From a checkpoint of a small audio frame classifier.
Model: mfcc input, arch jasper, norm groupnorm, activation relu, depths [3, 3, 3, 3], widths [128, 128, 128, 128].
Training: soap at rate 0.0032, 16900 steps, batches of 64, held-out accuracy 99%.
Rows from block 8, named by matrix and row number. Rows with one number belong to one channel. Each number is 500 + 50 x the weight over its row's rms, rounded and kept within 0 to 999. All counts start at 0. Numbers have three digits each. After the name is the row's rms in percent of the matrix's.
# convs0: first width-9 conv (model.blocks.8.convs.0.weight, 128x128x9, standardized in use), inputs 80-95, a 9 kernel for each
# convs1: second width-9 conv (model.blocks.8.convs.1.weight, 128x128x9, standardized in use, transposed), outputs 80-95, a 9 kernel for each
convs0.9 090:623482576543534488488445383416492505500518525481492528579504479446478491457471422529507447400386427495597713454521502489526519472499490541446466447495430448503502568478418556530532502543536483492533428479536576510476608624537605503486526451561449444471428528534580515630500580475524505521479512529441437446447410485582579570557529466451474512518548502664499437388472439447561483571474510489413466484534536502555470480508484452483535
convs1.9 095:438543473498536505502463396421501437522494489531542436487571573492508519435445432473563467510497519618539480537576617562525518548474517584502552534459468511528414487500500567506495522516466416437516545472533522498518518499513492544483430540452529498481536455522609494563559559579487531486480515419365453504499482541454529534571491602519526539423475400488514438535540496457506548553545496508461502488541493526484505475507487437500472
convs0.10 099:532438434616422561543455501393489597541490547560552527494526438525572532480473477523535509447489410546442486376571488505440554457494478624467481473523422589528499520498528546425486552503507548579514530524528586422440391553524485490436556496457626447472515622412560481524577486487557495464527480528508575496507498503525502497534474571517511493489545496531497481573460516455527532541460502571475473554476457496559486456535526534449490
convs1.10 095:492529558567482477583531580414569406450505539483452480375580480533463529469565496509475444494502434532507508475554481525586560511454468454471480450484485548449582497512444533439483541520497507479483583471468547455532522547546454533535551495516563448438473410481415494478516544479545515481500517413421471480552498548466448465451453494482494600564474444481519480527476482433510421663492464516541537515466375470484481572501630501512414
convs0.11 100:496552565465512536432495470481463516418417580495546616518494455515450529494375462545501542511376591442410507540503560489482500414519412528410444516480520474508466538416555547507510499503462489457638523307507506542477505468488503568448481558464473530696448431499495516525507452526517571495527463538497493493549493519486447473527515456613588405473455519526571545592477464455534528511450522602473558442478512481506466570469534586441473
convs1.11 107:533605479529494554411467508494466506493487486421423484524661500442513571435594562589426510501461499481587484522487550524444523479415515512544527510447564454421520458560522574497483560493442484499548492447573555564585543498504462576494529557447541505475489406427499597506474409538496418410496534453470496418494439559605476550497520523487578484498442501427552515467534429489494492372550515484553513449549482526481581457487412375562476
convs0.12 102:440548373417550567546474503458544533419462523410446527556472465501532499489448401502567547496456478539383602526491524429576476425509490489513526552486510594503470541496465436467516563504404522533549506422667516302580555480470477417511493400611469524485431495527501601515498585432532508487467592558470513548429457541456408489381508383629448444565569503491525587498522459625499559473525510532466506516494457566532557495425568514485461
convs1.12 102:457547455430492548500495486604542486448494500563474473474539491545482516462492509501523474474431550496588441457443465538533485536501485463445478462486456535508428468457524565476467530512454606508565527490474471468419540484576505477427552415527481592508430440508415588505606551437534498525572445461609495493485533411524451485433440513468478555448502517521530492518562577427478413478501524511499497513443555486483575439523479521503534
convs0.13 100:510437507509532483546574478512504486479444492501536459492452497493502562463479426453547587458604451543529471441483453548546504495485540449481463451529567511544554520551491526555565536556581516466491390610503496565488494479490387560514477426535522495354517520430548475545561563599490503417502499501488519463481529465476559497502491544508453530541463507513470550432424604510563458514481478492471562570544530478507442469505464466467581
convs1.13 094:421461522502514511491494424378459488457437436455556514591470449500510491462423545515460490519509517500532491516546548604608533537443464462426473481630570501553485480536552519528497562488489561418399446502438523438418461416503591481374507553494425473438450468555456479516464553582441502438510543434542461475527473576541523449511523588501535533512455502524481476452495462505466489448468462469485493541565433493501505482527499549472415
convs0.14 100:492432508473537597406481460436515497514447532559572544479528507443462471541506536495525426522521448454500573512530449534533412446393438538526531528545464466458498516359574516442500456554370524489581568438431486433499505576544429533466496534579412469597609415511520579549502450498491484591471473491611419461568494548551517519514490456500568552498584559471469470473622567475530505531430547498526531474523451468510476441452479396538548
convs1.14 098:580484500587522614537568543573445523453397417419484472575593495458480521501520486540550487516526466509546481460426522463598455520586410497529497603524533591474486594461519434525594518498490501571431470369479644558505540544506561526609466531472553445501487523534637526535445527461528475464548481475429457503489458482520505559562472558525501507457502460421553482512514585416516438593413497507469520486492521522466491432432495504541593
convs0.15 096:441442482489543432488416537522452480496543580576458412456484506487551449458464397560400489447418436534499524462412508503549575513381507520530496534465439487574556493484538466489494492530521439446458485458484562513400526478589444453462534466504408564449492491515623586463549511505487509453474515487564474518438498467477476427491533514544530463400534586464635546623419417560604618469485487504395519460480364448557492480540538518471462
convs1.15 095:524536481637424479442484584546437519548457543508517545453485486486416528541517518435574631545490591478602458548464519510532469538643602548548508483497528456583498480478563430574597561496484531564542504577514455577480445380425489513440654491441520389479553543506540418479504475564470504481483456618447431476461484500448527547502497425540458476527448578530513527480562489439507446438385510516509450489419461548461478624552592517432521
convs0.16 099:442566521469440609578469539461467487453598521509558491524493455503500384504544564524575545469622516469485488441498560438484447596513563438416553571462497545458496430476488452528507418465546415516522442505420519569553537619513506416492507470487485481520479392589464484570479457515519555533540459452470464478472505513540480579495461516509455470502495427458599503517510635457482472490427515437503478483589531524513443478498506439530433
convs1.16 101:623428490541513428484530406563453475596513481548373480508414590493565511568522493489565568531517519487508470619528515438503436573399403535549502572489553487508572438551519509559488532392468497431455463501518573407527507597482463609615500416594501462424567475510533608496526539448418592482507518456490483586427528514499618514570498516591502506452478499513541527453478503525602536455514463541462584512534522645482453552565468615624490
convs0.17 102:555496612565422399509465479495509480465415410525486451494509481502510459463475455477494462602440449560403606466518437471502550462509533462462461476571486473541535495476542412497514471469480455451488593532455653473473436459357563450576542429433495579466484457422569492434495490491534481530515483497581502578501575430470506455496510450398482504388510624474563448590471519563409473499495546585478644471551368507485516527499469436437421
convs1.17 104:496433483489493514413482434420452477475590612644572468549559552531493488595451532465534511534549582483426434475543442485466548455483479525494537468509434493522455528500514469475477498537475392559438460473520471496514404510567497446451435501536551423501444423495435425526595491542441415475504469478478527524494558391494489496457501487463543508466535556516567503474591479460484526560551512485487477432503431513501474546485503548462470
convs0.18 100:472491448429434526531533370549464531602570430581458428594520445495529570497476410560560556453519375545476549495556569518508463487439538482455527510475478564472529501487527494551437463486512530506567509453524581445420415495520501439476527366426460485463440516523466500497461597425534522573524630384505547526506406495495571517517451486465534429489515573498463607460442594485445481524500598533501454440489488576534506555487538536510591
convs1.18 099:451474419384533480490577555451503478526537467484549568467576533476467501450526486578623447540466542514672444457545511439440460493539452419472538424447501480476476485562540516543478542542535502420557530474425514462488471476537393425468518556386488536461389530545498497502453458427525485502475574538485460527376458549495436406367425432432487524503383583505526541435497501489505507534537487433459605480485414529476390482583550591506440